Rows from block 3 of a small image classifier, named by matrix and row number. Rows with one number belong to one neuron. Each number is 200 + 20 x the weight over its row's rms, rounded and kept within 0 to 999. All counts start at 0.
Before each neuron's rows are labels from the 100 images, of 14848, where the neuron reaches its highest value: "peak at" is the part of the image that holds the peak; "responds to" is what is common among them. Only what is clearly more common there than usual is listed. The data: streak pictures of flow and ridge fields. In brackets: how many of the 100.
# fc1: MLP up (model.blocks.3.mlp.fc1.weight, 320x160), inputs 0-159
# fc2: MLP down (model.blocks.3.mlp.fc2.weight, 160x320, transposed), outputs 0-159

peak at: top left (84)
responds to: parallel (93)
fc1.132,189,220,209,210,209,203,234,165,181,196,199,183,164,151,200,219,221,209,188,208,194,177,208,214,216,247,204,204,196,210,201,222,171,165,182,184,156,199,190,213,213,215,229,224,215,194,182,236,192,206,236,254,205,197,173,185,213,209,172,215,212,186,183,181,204,202,189,193,187,168,229,189,207,193,202,182,208,197,194,216,222,216,219,204,178,206,241,197,200,206,189,213,181,194,227,200,185,217,244,201,215,205,233,201,204,196,205,218,180,187,183,195,170,199,177,192,253,220,211,206,173,202,218,176,204,192,220,170,180,209,157,225,207,168,230,221,164,183,203,208,204,209,203,214,222,203,183,223,206,215,195,218,200,254,185,233,222,222,191,195
fc2.132,196,188,224,185,238,209,169,203,216,165,205,220,178,168,202,175,190,194,219,221,197,202,182,162,210,192,159,188,174,197,196,202,208,194,171,187,187,231,174,207,213,190,180,194,205,187,197,223,212,184,223,163,193,195,228,190,219,185,236,183,204,179,230,170,180,189,225,212,205,193,176,175,223,246,157,241,165,199,165,173,203,240,193,183,230,213,215,208,194,203,247,198,186,192,213,182,203,162,190,207,224,170,202,201,203,168,226,178,216,213,196,223,234,221,203,210,240,189,215,195,200,235,205,221,176,201,211,198,198,184,194,158,208,172,196,233,221,202,185,197,179,218,204,204,215,197,191,213,219,203,189,177,200,218,175,195,202,208,201,182

peak at: bottom right (34); middle right (30)
responds to: pair of whorls (36)
fc1.283,181,201,190,235,195,223,218,218,202,217,228,206,214,189,230,208,194,161,229,246,184,241,239,188,209,210,209,185,218,196,192,199,198,204,184,198,190,182,195,204,232,193,200,234,186,203,204,181,212,238,199,215,212,211,207,178,155,237,251,191,205,177,168,213,225,186,176,224,203,183,203,205,206,173,193,224,188,225,203,205,210,141,185,164,182,209,192,189,212,224,192,182,163,209,209,185,191,215,230,226,209,227,207,190,201,226,219,190,211,221,198,218,195,207,215,180,200,210,221,190,228,219,244,175,204,196,206,183,163,172,192,186,185,197,182,215,211,218,180,182,191,181,188,202,176,221,198,175,178,214,216,185,194,213,207,185,210,259,180,219
fc2.283,199,232,207,202,205,196,195,198,193,197,186,204,198,210,221,185,191,184,229,229,211,215,207,171,189,207,225,180,217,161,172,207,207,187,170,217,203,195,197,170,218,204,208,226,174,207,201,185,174,208,185,230,206,200,204,215,209,206,182,224,231,179,207,205,229,178,215,236,189,191,186,165,209,194,204,222,187,201,141,208,202,171,196,172,175,214,198,236,211,223,194,212,188,202,191,188,194,231,226,206,191,204,180,208,217,220,218,230,208,230,193,165,158,222,204,197,200,218,178,221,236,172,186,160,158,160,180,193,239,190,194,202,187,183,215,224,175,153,222,180,185,220,162,172,231,203,194,213,200,201,215,220,219,215,187,198,216,203,165,171

peak at: top left (41); middle left (31)
responds to: delta (35); whorl (34)
fc1.9,200,219,187,221,163,186,189,213,251,174,193,188,178,227,191,222,193,208,227,223,202,160,222,223,183,208,200,207,213,213,190,206,206,201,186,211,210,193,213,199,188,182,189,190,169,213,205,178,181,205,200,207,213,213,226,205,155,209,195,229,174,217,200,231,184,196,192,183,167,184,204,213,185,198,215,229,203,200,185,237,237,257,195,203,194,173,175,169,169,202,167,173,226,203,223,231,172,205,231,204,223,175,156,210,214,207,235,180,206,219,192,192,179,190,197,222,216,213,206,206,206,165,209,174,176,177,231,211,200,223,205,207,228,190,209,213,200,200,211,203,213,217,205,228,225,185,173,167,208,167,179,158,188,221,218,222,171,200,185,208
fc2.9,187,194,197,202,202,247,192,201,210,198,182,215,208,210,175,203,213,218,176,220,189,185,215,205,185,174,213,209,221,205,212,190,180,155,203,224,162,177,192,199,229,202,236,243,197,224,159,197,213,219,190,192,204,143,183,224,222,186,224,207,218,186,178,197,192,195,200,194,200,200,208,180,172,173,197,195,230,251,211,180,204,193,198,173,184,164,227,226,229,155,188,202,208,198,206,192,226,184,221,231,202,185,208,199,213,179,205,236,215,157,244,189,162,197,228,190,178,214,217,189,205,192,199,244,200,223,195,188,192,144,212,192,190,208,175,202,198,195,211,189,204,175,204,220,178,190,170,198,199,219,216,204,218,198,203,218,208,236,199,200

peak at: top left (75)
responds to: whorl (100)
fc1.200,207,205,204,213,187,186,207,210,222,235,177,184,196,224,208,203,187,225,242,171,156,182,207,212,184,200,201,197,199,229,192,204,228,192,221,211,194,154,220,210,216,204,192,185,206,199,209,228,217,196,196,215,186,212,226,188,221,229,185,207,183,220,194,242,177,215,185,219,193,205,148,224,195,230,247,189,195,188,207,209,211,204,220,230,196,172,180,200,216,200,189,193,176,172,191,209,166,183,156,218,190,184,210,194,175,214,231,197,225,170,183,202,180,167,217,184,191,232,208,206,181,239,229,217,225,229,188,217,223,200,171,238,219,217,172,180,186,191,212,216,200,173,149,223,207,185,195,199,200,209,177,201,163,184,182,201,202,217,180,193
fc2.200,211,261,207,223,142,193,207,180,238,229,181,194,204,238,172,160,194,210,183,195,198,199,216,219,214,183,182,181,184,211,204,213,200,184,221,221,169,192,227,227,204,190,216,213,218,196,187,212,182,220,210,198,193,229,192,150,214,200,207,212,183,178,197,230,168,190,215,185,193,177,202,189,196,229,208,215,233,175,212,220,194,155,161,188,187,212,223,185,238,176,209,197,178,219,195,207,165,200,214,214,214,220,175,196,192,208,201,195,240,210,196,223,186,218,214,202,175,176,204,198,201,237,212,210,202,187,166,214,182,181,181,241,196,243,206,204,204,212,211,176,200,198,195,184,183,189,183,189,180,219,180,164,213,186,204,229,200,227,187,191

peak at: top left (62); top centre (34)
responds to: waves (40); parallel (32)
fc1.135,198,204,209,263,193,201,212,195,198,173,195,209,243,208,178,198,192,217,211,196,227,221,219,188,189,195,181,195,210,190,221,204,187,211,184,182,256,226,183,213,167,192,218,181,203,214,208,230,187,187,172,219,168,204,183,238,195,161,182,185,195,227,213,232,173,198,182,205,203,184,177,212,204,162,174,205,186,181,222,208,224,173,190,252,189,203,212,184,214,207,178,196,197,181,241,226,183,181,199,188,213,185,206,197,184,205,164,198,236,167,191,178,196,198,208,209,202,204,206,212,223,200,183,187,211,263,197,180,200,193,213,198,234,177,205,232,184,182,191,193,221,202,214,179,205,189,169,203,223,204,213,178,217,220,236,174,204,195,236,176
fc2.135,188,190,167,200,204,220,166,175,193,228,203,210,229,189,201,193,193,151,215,194,195,209,224,201,180,241,198,196,194,188,222,187,181,181,225,248,235,186,154,184,181,247,190,183,185,209,216,204,182,208,197,214,229,231,159,165,198,179,184,164,205,234,191,198,186,218,192,234,195,203,192,215,188,173,202,222,209,235,225,181,208,234,188,198,213,208,184,206,186,197,179,233,198,188,209,216,219,220,216,227,208,187,197,201,193,163,236,203,187,182,194,203,229,221,178,228,223,226,224,183,196,206,196,177,230,180,215,228,195,197,195,189,167,172,190,205,199,186,185,199,196,209,205,189,163,208,215,220,184,179,182,193,225,234,216,235,217,191,199,184

peak at: top left (87)
responds to: saddle (41); pair of whorls (38)
fc1.214,185,209,184,171,158,192,231,196,198,190,164,188,159,188,179,235,203,230,230,203,176,198,205,202,203,193,215,162,191,191,144,223,184,204,183,193,181,205,160,198,221,200,167,223,212,209,201,196,233,186,213,192,216,182,208,177,206,217,196,158,175,218,190,181,182,199,202,182,200,154,208,226,187,217,221,190,205,187,170,190,208,211,184,232,184,192,217,213,165,186,213,178,229,188,194,227,184,222,231,197,209,187,202,164,186,201,223,198,218,163,224,183,215,170,208,216,179,203,217,192,170,202,191,207,204,212,214,213,205,239,176,211,193,198,197,198,198,199,203,196,192,190,149,193,220,223,164,214,149,205,194,197,218,194,190,160,194,221,228,205
fc2.214,183,206,204,218,186,176,170,208,174,198,227,192,175,174,172,172,252,214,181,211,240,218,202,220,169,203,218,208,186,227,190,201,172,200,163,211,200,210,218,225,199,207,174,208,185,214,184,218,184,160,213,218,238,210,205,234,169,182,215,200,199,207,210,207,198,191,214,226,204,222,178,196,196,173,194,192,179,224,183,205,204,211,228,207,181,214,187,191,179,222,225,216,204,194,179,235,201,166,209,223,182,209,205,179,185,213,187,198,218,227,192,155,184,235,210,220,209,209,234,239,215,223,197,201,212,191,196,222,191,240,185,211,167,205,205,191,214,215,221,200,151,206,236,178,202,206,186,210,207,180,203,225,238,165,231,173,178,201,189,175

peak at: bottom left (93)
responds to: whorl (37)
fc1.181,187,210,215,178,207,182,174,191,201,179,254,201,213,195,216,235,216,180,229,207,200,219,183,187,185,199,205,256,188,239,198,223,196,213,198,178,183,216,217,184,217,214,207,201,165,182,193,198,216,179,171,190,195,176,165,185,230,212,224,202,215,207,233,175,191,207,220,230,190,202,208,192,174,180,248,251,182,197,204,204,206,195,203,177,187,177,179,209,204,182,197,183,188,204,186,161,186,198,224,219,230,212,189,202,210,199,188,179,155,228,197,245,173,191,185,184,168,209,180,183,199,205,182,225,218,205,217,190,205,200,195,198,200,190,177,201,226,230,198,210,233,185,211,189,206,189,183,146,212,210,199,240,196,169,203,189,225,199,235,225
fc2.181,192,186,206,194,188,204,194,225,201,205,198,215,179,165,200,173,204,203,183,214,208,177,222,180,183,201,186,169,206,210,200,189,188,212,218,201,209,254,185,195,184,210,194,178,196,179,200,230,173,246,204,204,190,180,179,243,177,195,160,180,142,181,218,172,229,206,211,216,214,198,207,196,213,154,208,215,173,200,228,185,195,202,205,178,204,221,232,207,168,199,188,186,211,217,182,194,211,223,233,206,194,218,187,189,197,213,245,197,204,214,205,195,188,213,230,212,130,222,229,222,209,207,201,211,214,204,236,170,212,200,182,248,205,247,197,183,208,212,199,187,205,166,181,200,215,195,192,201,172,215,174,234,202,188,214,173,201,196,205,213

peak at: top left (44); bottom right (43)
responds to: whorl (90)
fc1.276,183,198,181,210,202,186,225,175,187,211,187,154,183,186,206,189,218,164,228,210,182,195,191,221,189,203,206,190,222,162,198,220,219,212,193,227,218,184,201,216,154,201,190,210,178,212,186,215,192,213,192,202,210,183,200,191,186,212,196,227,193,202,200,216,222,227,141,210,199,219,166,211,205,188,230,198,194,203,178,210,220,218,192,232,249,180,193,162,209,202,212,205,166,150,227,214,223,188,233,192,201,213,221,186,212,205,232,202,209,202,217,195,230,183,210,171,187,202,174,224,192,188,210,205,213,205,215,203,202,154,203,188,215,202,218,222,215,203,171,181,160,161,176,206,244,180,170,181,207,203,175,209,216,173,222,196,173,215,238,172
fc2.276,226,213,209,228,229,194,183,233,189,197,198,233,169,231,188,212,221,194,178,213,180,181,190,192,223,187,194,194,201,189,212,211,187,186,200,175,132,170,232,203,207,168,200,202,173,227,208,205,187,220,215,219,222,258,221,220,224,183,203,219,209,194,172,181,186,203,179,202,205,194,187,213,235,174,184,183,197,184,162,215,213,209,211,230,224,213,195,212,165,209,160,210,192,214,234,176,205,246,196,185,195,208,225,193,235,229,198,177,192,212,186,178,187,230,226,200,164,222,202,214,210,176,207,216,183,218,195,237,216,190,207,232,185,205,209,219,217,208,217,208,214,202,201,186,190,198,160,188,220,238,188,203,197,220,200,216,230,199,192,185

peak at: bottom right (34); bottom centre (34)
responds to: pair of whorls (47); waves (31)
fc1.268,184,214,215,183,203,189,198,168,181,184,213,179,155,184,209,194,193,197,196,198,203,205,206,184,240,188,198,254,174,226,170,191,242,225,216,177,189,215,196,192,203,181,181,205,232,177,220,193,198,191,191,222,186,223,198,204,180,239,243,217,207,216,197,229,199,199,201,190,163,198,191,206,197,176,227,172,196,207,216,194,206,228,197,193,190,227,216,219,186,203,203,186,164,192,227,188,168,155,184,208,191,177,201,177,222,197,184,232,205,230,186,218,228,218,172,148,200,186,149,159,190,214,180,201,159,195,180,205,200,196,213,196,190,196,220,181,207,205,227,194,230,177,210,214,202,223,180,237,207,206,204,230,183,183,197,194,203,191,230,171
fc2.268,201,186,204,174,184,191,204,209,205,235,197,193,150,183,206,173,204,209,210,228,177,220,242,180,194,184,184,169,178,173,182,179,186,203,184,248,246,253,169,201,197,241,203,211,204,176,183,186,186,201,202,220,193,196,186,160,202,223,182,212,165,222,197,166,214,223,189,205,205,199,175,227,192,209,193,209,195,221,194,219,202,197,206,221,194,210,201,215,204,190,215,195,205,233,220,172,227,188,184,184,187,201,200,186,206,195,179,186,190,236,183,215,189,203,175,206,176,184,210,201,193,181,220,185,185,158,190,250,190,190,200,209,197,207,181,189,148,198,193,192,195,204,219,219,219,162,214,225,188,209,194,239,205,170,211,167,181,208,241,174